A small self-supervised audio encoder (BEST-RQ), trained from scratch.
Model: 4.03M parameters, mfcc input, arch ecapa_tdnn, norm groupnorm, activation gelu, depths [8], widths [384].
Training: soap at rate 0.0034, batches of 384.
Rows from block 3 of a small self-supervised audio encoder (BEST-RQ), named by matrix and row number. Each number is 50 + 10 x the weight over its row's rms, rounded and kept within 0 to 99. All counts start at 0.
Before each channel's rows are labels from the 100 clips, of 14848, where the channel reaches its highest value: "loudest band" is the band of the loudest frequency at the time of the peak. Only what is clearly more common there than usual is listed. The data: synthesised imitations of 52 everyday sounds, one a clip. In brackets: how many of the 100.
# c30: last pointwise conv (model.blocks.3.c3.0.weight, 384x384x1), inputs 192-383

loudest band: 500 to 1000 Hz (89)
c30.7:55 35 62 29 45 40 59 54 38 52 50 55 47 49 39 72 34 67 52 47 56 54 55 60 46 35 53 63 34 47 42 34 40 48 42 51 52 42 64 64 48 60 77 47 53 47 50 54 38 55 44 48 42 53 37 51 40 53 62 47 55 59 45 50 39 49 62 38 70 56 53 51 41 46 54 40 50 46 43 56 50 58 81 54 59 54 43 55 59 46 51 75 38 58 39 23 41 43 42 27 70 68 55 51 31 56 23 45 37 60 54 54 40 41 50 58 42 40 37 58 54 68 59 47 39 55 40 31 32 58 40 57 39 44 48 62 48 49 59 56 48 42 44 28 37 48 63 54 54 41 47 50 48 65 71 36 64 54 49 50 60 36 43 61 31 41 41 57 62 73 53 45 50 54 41 34 80 44 37 45 68 33 52 48 32 34 51 53 51 38 47 70

loudest band: 250 to 500 Hz (53)
c30.126:55 59 56 51 65 31 46 41 53 42 49 64 52 38 71 49 58 39 55 55 54 26 34 67 64 57 36 33 73 59 50 66 40 63 67 42 48 43 53 53 36 36 61 51 59 54 64 60 48 62 47 49 21 64 54 44 58 45 57 53 43 34 62 49 45 31 39 45 65 53 32 56 45 44 55 69 47 56 59 53 54 50 65 61 63 55 41 40 40 41 29 40 39 46 48 47 53 49 60 57 50 50 46 52 36 49 36 46 40 28 41 39 69 43 43 42 49 62 26 59 64 47 62 65 38 62 55 65 72 51 33 56 48 58 28 66 46 51 32 49 52 47 55 51 75 55 46 53 49 54 39 40 46 48 47 49 61 54 66 52 50 61 38 64 52 56 51 49 45 55 44 51 74 58 61 53 59 50 49 47 53 55 50 46 70 56 51 37 38 49 31 55

loudest band: 250 to 500 Hz (36); 500 to 1000 Hz (33)
c30.314:41 43 50 45 47 74 48 33 50 42 48 53 34 48 53 33 44 62 62 52 48 48 34 59 55 55 46 39 51 69 54 30 40 59 49 51 43 62 70 42 63 57 55 64 59 62 43 52 46 57 67 40 35 31 64 33 66 30 37 80 41 60 70 45 47 46 58 51 30 45 53 52 62 46 33 60 49 59 45 62 39 56 41 51 37 26 53 41 57 34 40 45 56 54 50 50 43 48 40 45 42 28 33 49 49 42 46 57 59 79 43 48 49 45 46 70 55 32 42 56 63 43 33 52 57 48 65 49 47 61 52 49 53 47 46 58 47 66 39 64 52 70 70 48 64 57 51 46 47 63 62 56 46 61 42 45 49 52 53 42 36 58 55 56 46 40 32 74 37 44 59 44 49 50 61 58 54 59 44 45 57 53 34 41 57 44 39 43 50 47 63 53

loudest band: 500 to 1000 Hz (35); 250 to 500 Hz (25)
c30.353:44 45 44 47 48 61 55 40 40 41 59 50 56 64 37 54 54 44 64 52 41 24 65 55 48 51 40 48 53 57 59 46 57 62 57 50 70 52 65 39 47 46 34 40 45 67 41 56 54 50 56 40 52 69 39 56 38 59 56 36 52 46 52 42 35 48 42 41 59 51 43 39 46 61 49 55 74 33 47 47 55 49 40 70 45 38 48 45 49 52 49 50 58 44 62 52 57 60 45 59 62 50 59 40 58 86 62 45 48 61 42 49 36 60 55 44 51 53 51 46 53 53 39 52 60 77 51 70 30 43 47 51 35 45 53 56 38 62 64 42 53 60 58 58 53 60 53 43 45 62 66 46 36 44 56 44 63 36 58 56 51 65 56 43 39 48 48 41 46 43 43 51 46 41 52 49 73 63 36 43 59 51 50 64 47 47 57 53 60 54 52 63

loudest band: 250 to 500 Hz (25)
c30.269:40 51 27 62 57 60 47 39 52 79 27 47 78 38 39 52 53 71 44 47 59 34 51 64 57 47 58 41 66 45 64 40 56 46 55 62 48 51 68 43 45 48 50 44 57 47 56 53 60 34 48 36 46 51 42 40 60 49 44 44 48 54 42 63 49 27 49 42 45 57 53 52 54 43 39 74 55 45 50 61 45 42 50 39 39 62 31 59 55 69 63 34 52 52 68 52 37 52 35 53 53 63 46 44 45 55 45 38 47 60 45 61 50 79 55 40 63 49 42 79 58 38 38 45 57 39 61 60 51 42 36 60 45 60 53 39 62 54 57 53 40 52 37 57 55 40 48 41 39 48 48 63 66 58 45 61 40 61 41 51 57 35 33 73 58 33 52 47 44 55 47 45 47 54 33 37 46 50 49 34 58 41 36 44 50 71 60 32 36 59 58 48

loudest band: 2000 to 4000 Hz (26)
c30.235:71 37 48 36 64 44 49 41 47 43 39 46 31 52 50 37 37 38 44 29 49 44 42 28 50 42 51 45 58 52 35 72 36 61 39 53 56 41 47 50 45 43 46 52 45 70 35 51 54 58 56 53 70 48 56 32 34 45 42 51 59 53 42 39 43 42 55 53 43 35 65 47 37 65 59 55 73 46 55 49 50 41 52 53 57 69 48 57 59 40 56 53 41 50 48 43 44 46 64 76 51 60 49 73 57 37 73 36 61 54 51 51 48 59 48 49 41 79 60 36 53 66 34 43 44 48 57 56 79 21 43 53 60 48 40 45 51 52 34 47 56 36 49 55 46 42 47 57 70 56 47 55 43 48 58 32 47 56 48 43 51 54 43 54 32 45 52 69 41 31 31 47 49 44 42 59 44 55 51 44 60 31 43 46 42 60 53 61 27 53 68 49

loudest band: 2000 to 4000 Hz (37)
c30.378:67 54 46 54 66 60 61 42 41 52 44 29 31 62 49 59 52 45 31 66 71 47 41 50 44 60 46 33 46 45 45 59 59 67 39 45 43 61 39 59 48 51 50 59 55 47 66 52 59 38 60 44 68 57 55 39 51 58 54 66 46 41 73 53 56 43 49 49 37 36 46 54 60 41 51 52 34 38 40 60 61 40 45 55 59 47 58 52 42 61 55 55 45 46 84 55 53 55 73 50 40 50 43 54 44 62 60 45 60 34 58 45 80 53 71 60 61 53 59 73 40 54 58 43 41 44 58 47 43 28 44 53 66 29 54 43 59 52 48 39 55 45 58 45 32 61 57 66 60 37 52 40 59 26 31 59 49 43 49 44 41 64 40 51 44 34 38 56 45 51 54 46 45 67 48 65 39 52 61 66 45 42 52 43 46 63 52 41 56 43 50 34

loudest band: 250 to 500 Hz (31)
c30.9:32 46 49 52 46 45 59 73 53 49 28 50 75 54 41 54 63 49 50 51 57 54 65 55 47 36 41 35 55 37 40 56 55 54 56 53 68 40 44 46 30 44 40 39 35 58 49 42 53 62 42 37 67 50 53 48 61 43 67 57 39 52 52 45 55 73 48 56 46 62 36 44 48 47 61 63 40 43 40 43 37 59 43 41 54 63 45 64 41 60 59 49 58 47 49 48 42 59 47 26 43 58 54 60 49 54 51 40 30 66 56 65 55 45 61 74 46 57 21 47 66 37 44 46 41 58 47 60 47 49 34 55 33 43 50 49 43 51 69 31 55 48 47 42 21 35 73 58 58 41 31 62 53 37 46 48 44 47 38 41 60 71 52 57 52 71 59 46 63 59 48 47 52 67 33 41 60 56 53 48 40 50 69 51 53 47 60 49 56 77 71 37

loudest band: 500 to 1000 Hz (53)
c30.247:40 48 60 41 58 41 63 71 51 35 44 62 33 42 35 48 57 52 66 43 62 43 51 48 43 38 56 43 46 59 70 37 55 49 51 46 50 61 48 54 56 44 50 46 55 55 47 30 49 58 37 41 65 66 42 34 44 56 60 30 46 39 55 38 42 52 49 69 44 69 58 58 49 71 62 47 65 62 45 39 52 58 56 42 42 42 46 45 57 76 57 53 65 40 53 41 56 69 64 54 40 58 45 52 56 40 56 58 42 50 48 48 43 32 39 40 41 49 58 57 52 50 55 42 66 50 40 50 53 55 54 66 42 50 46 50 51 31 58 44 50 59 48 32 33 40 54 41 53 44 40 50 58 44 50 44 41 40 61 57 38 71 38 60 62 52 64 36 49 44 42 43 42 45 42 40 49 47 49 57 39 54 56 64 52 65 33 47 69 47 45 46

loudest band: 500 to 1000 Hz (34); 1000 to 2000 Hz (32)
c30.255:62 63 60 56 59 79 41 54 31 35 68 33 37 58 57 47 44 54 49 66 36 54 56 44 60 51 58 42 48 49 37 32 52 46 53 72 53 50 52 65 35 44 53 44 44 71 54 33 49 56 38 56 54 68 46 59 45 58 46 50 52 37 57 53 59 54 69 31 49 35 57 24 35 61 42 59 51 34 45 49 49 35 44 55 44 49 50 46 51 53 47 49 45 42 45 43 55 45 49 31 43 44 58 41 27 41 43 65 70 41 41 45 52 44 40 42 61 51 57 49 64 49 58 55 56 45 55 61 36 56 56 51 65 36 56 59 52 68 52 55 46 61 62 34 42 24 57 42 55 45 42 55 57 50 53 57 63 43 46 61 57 53 61 46 54 50 34 48 51 56 46 60 42 56 69 52 38 38 60 83 46 46 62 67 45 55 49 50 45 53 58 61

loudest band: 500 to 1000 Hz (92)
c30.323:65 54 65 39 51 40 54 47 66 59 58 49 54 46 51 47 36 50 36 55 57 61 60 42 59 49 71 54 38 32 63 51 41 43 63 44 57 55 31 45 53 53 36 55 52 46 59 37 56 49 46 44 53 68 30 49 45 54 41 46 48 42 36 60 50 36 67 52 43 50 46 39 42 54 49 76 35 46 53 40 55 45 53 49 60 56 54 45 46 55 53 52 45 59 40 54 54 36 58 38 44 72 49 59 58 55 42 50 82 68 57 49 50 53 63 63 46 45 52 54 62 39 53 54 55 57 44 47 39 51 48 50 39 33 43 53 41 72 44 54 58 52 54 27 42 41 67 51 48 65 80 50 52 51 43 61 38 30 27 45 57 42 57 50 29 59 52 42 46 50 47 54 53 48 59 57 59 69 40 71 54 52 51 53 41 49 38 48 34 44 47 38

loudest band: 2000 to 4000 Hz (35)
c30.221:56 50 44 62 49 33 63 59 48 50 34 51 51 33 52 52 35 48 52 64 33 60 40 41 54 58 50 66 34 44 53 66 45 44 64 55 59 50 65 67 43 37 44 65 55 40 53 44 67 60 51 44 47 48 60 37 53 37 47 51 49 60 43 53 47 43 36 62 55 59 49 45 42 53 49 56 60 53 59 38 53 59 39 69 46 46 53 49 37 37 39 65 40 43 64 42 62 57 56 48 36 49 37 48 53 40 45 49 56 40 48 57 40 24 67 41 49 47 38 56 47 46 53 50 60 46 38 26 46 40 47 49 53 69 42 54 46 54 35 49 44 35 41 61 40 57 55 60 58 39 61 41 71 50 53 63 76 61 63 38 49 52 48 74 49 36 47 37 53 44 56 50 52 40 59 69 65 21 50 27 49 36 49 52 59 40 60 40 51 66 77 54

loudest band: 500 to 1000 Hz (35)
c30.187:65 40 54 47 68 64 50 52 65 57 52 51 46 58 53 56 53 74 61 30 38 34 49 36 39 62 58 47 41 45 74 60 40 49 52 51 53 47 39 57 44 47 44 52 54 50 58 41 43 66 62 49 54 41 56 50 49 51 82 56 44 48 57 38 58 49 71 58 63 24 59 52 56 36 60 68 29 46 46 53 48 51 58 43 43 71 40 56 66 61 59 47 27 41 72 32 36 52 40 62 43 39 44 74 33 58 54 41 65 59 47 43 33 58 52 43 42 49 56 41 55 51 53 43 44 45 60 62 29 46 46 40 39 49 52 45 37 53 65 48 57 36 44 55 62 49 52 51 43 56 44 50 45 59 50 60 52 55 50 35 44 53 44 69 39 48 53 60 49 53 60 46 36 50 58 38 62 70 52 53 50 59 56 49 56 60 45 57 45 39 51 36

loudest band: 500 to 1000 Hz (51); 1000 to 2000 Hz (32)
c30.155:57 51 57 51 45 40 64 40 77 51 49 50 30 50 41 50 44 70 48 37 47 47 55 39 61 53 47 58 34 37 57 50 39 54 67 54 56 57 42 51 59 55 41 47 41 39 34 31 53 44 57 43 48 85 44 49 56 48 60 64 47 40 44 43 48 60 75 35 38 53 60 61 56 32 51 35 54 42 46 56 43 35 78 58 62 51 50 50 42 47 44 52 65 47 71 53 60 49 57 62 51 51 67 41 52 56 38 51 49 24 38 34 52 33 69 47 75 45 54 43 37 50 46 50 61 51 60 37 64 48 47 50 39 60 44 34 32 51 52 33 55 59 60 40 54 29 50 65 47 66 55 58 32 45 49 63 54 42 72 56 31 63 50 56 57 48 51 49 50 43 35 44 50 47 60 51 48 40 34 46 57 70 56 45 34 45 43 55 51 66 59 55

loudest band: 250 to 500 Hz (25)
c30.76:57 49 44 74 52 62 54 56 64 45 57 54 34 57 61 51 45 60 40 62 51 33 60 56 61 47 51 29 53 36 58 57 35 61 45 52 59 43 61 53 58 43 52 55 38 51 42 40 37 46 30 47 51 50 51 47 37 48 55 41 44 43 57 46 46 36 26 47 51 48 53 47 57 60 32 43 63 48 49 54 48 51 50 50 57 65 39 59 72 61 32 59 47 51 42 60 68 42 50 53 57 70 65 50 54 67 36 54 61 36 48 65 40 57 44 57 46 36 47 75 41 61 60 55 48 41 38 64 57 29 53 49 51 60 42 65 35 65 69 63 53 46 33 50 56 55 58 36 49 57 59 53 71 51 67 40 33 45 46 48 66 54 43 56 47 45 57 52 56 53 38 38 61 57 49 57 56 54 44 35 61 45 46 52 44 51 59 31 49 51 68 36

loudest band: 250 to 500 Hz (25)
c30.53:35 42 37 44 54 40 55 48 49 55 50 45 50 47 45 32 55 42 39 37 52 57 43 67 55 46 52 50 48 29 41 34 36 49 58 52 55 54 58 60 52 54 66 63 62 55 49 42 54 46 33 42 40 56 51 58 61 46 44 40 44 60 38 47 54 60 43 43 63 59 26 64 47 60 44 51 50 61 61 41 51 65 42 41 43 53 48 64 72 45 56 60 67 50 70 54 42 34 64 45 33 47 33 47 54 43 53 49 29 35 49 37 47 56 51 55 50 42 61 56 53 53 44 39 53 42 54 65 39 48 36 38 49 41 44 40 48 55 50 51 39 61 42 47 55 51 66 46 63 57 43 42 54 44 45 59 57 36 41 44 31 33 51 47 41 28 45 59 53 57 48 43 36 38 30 68 48 47 42 48 61 47 44 52 45 45 52 50 48 65 38 92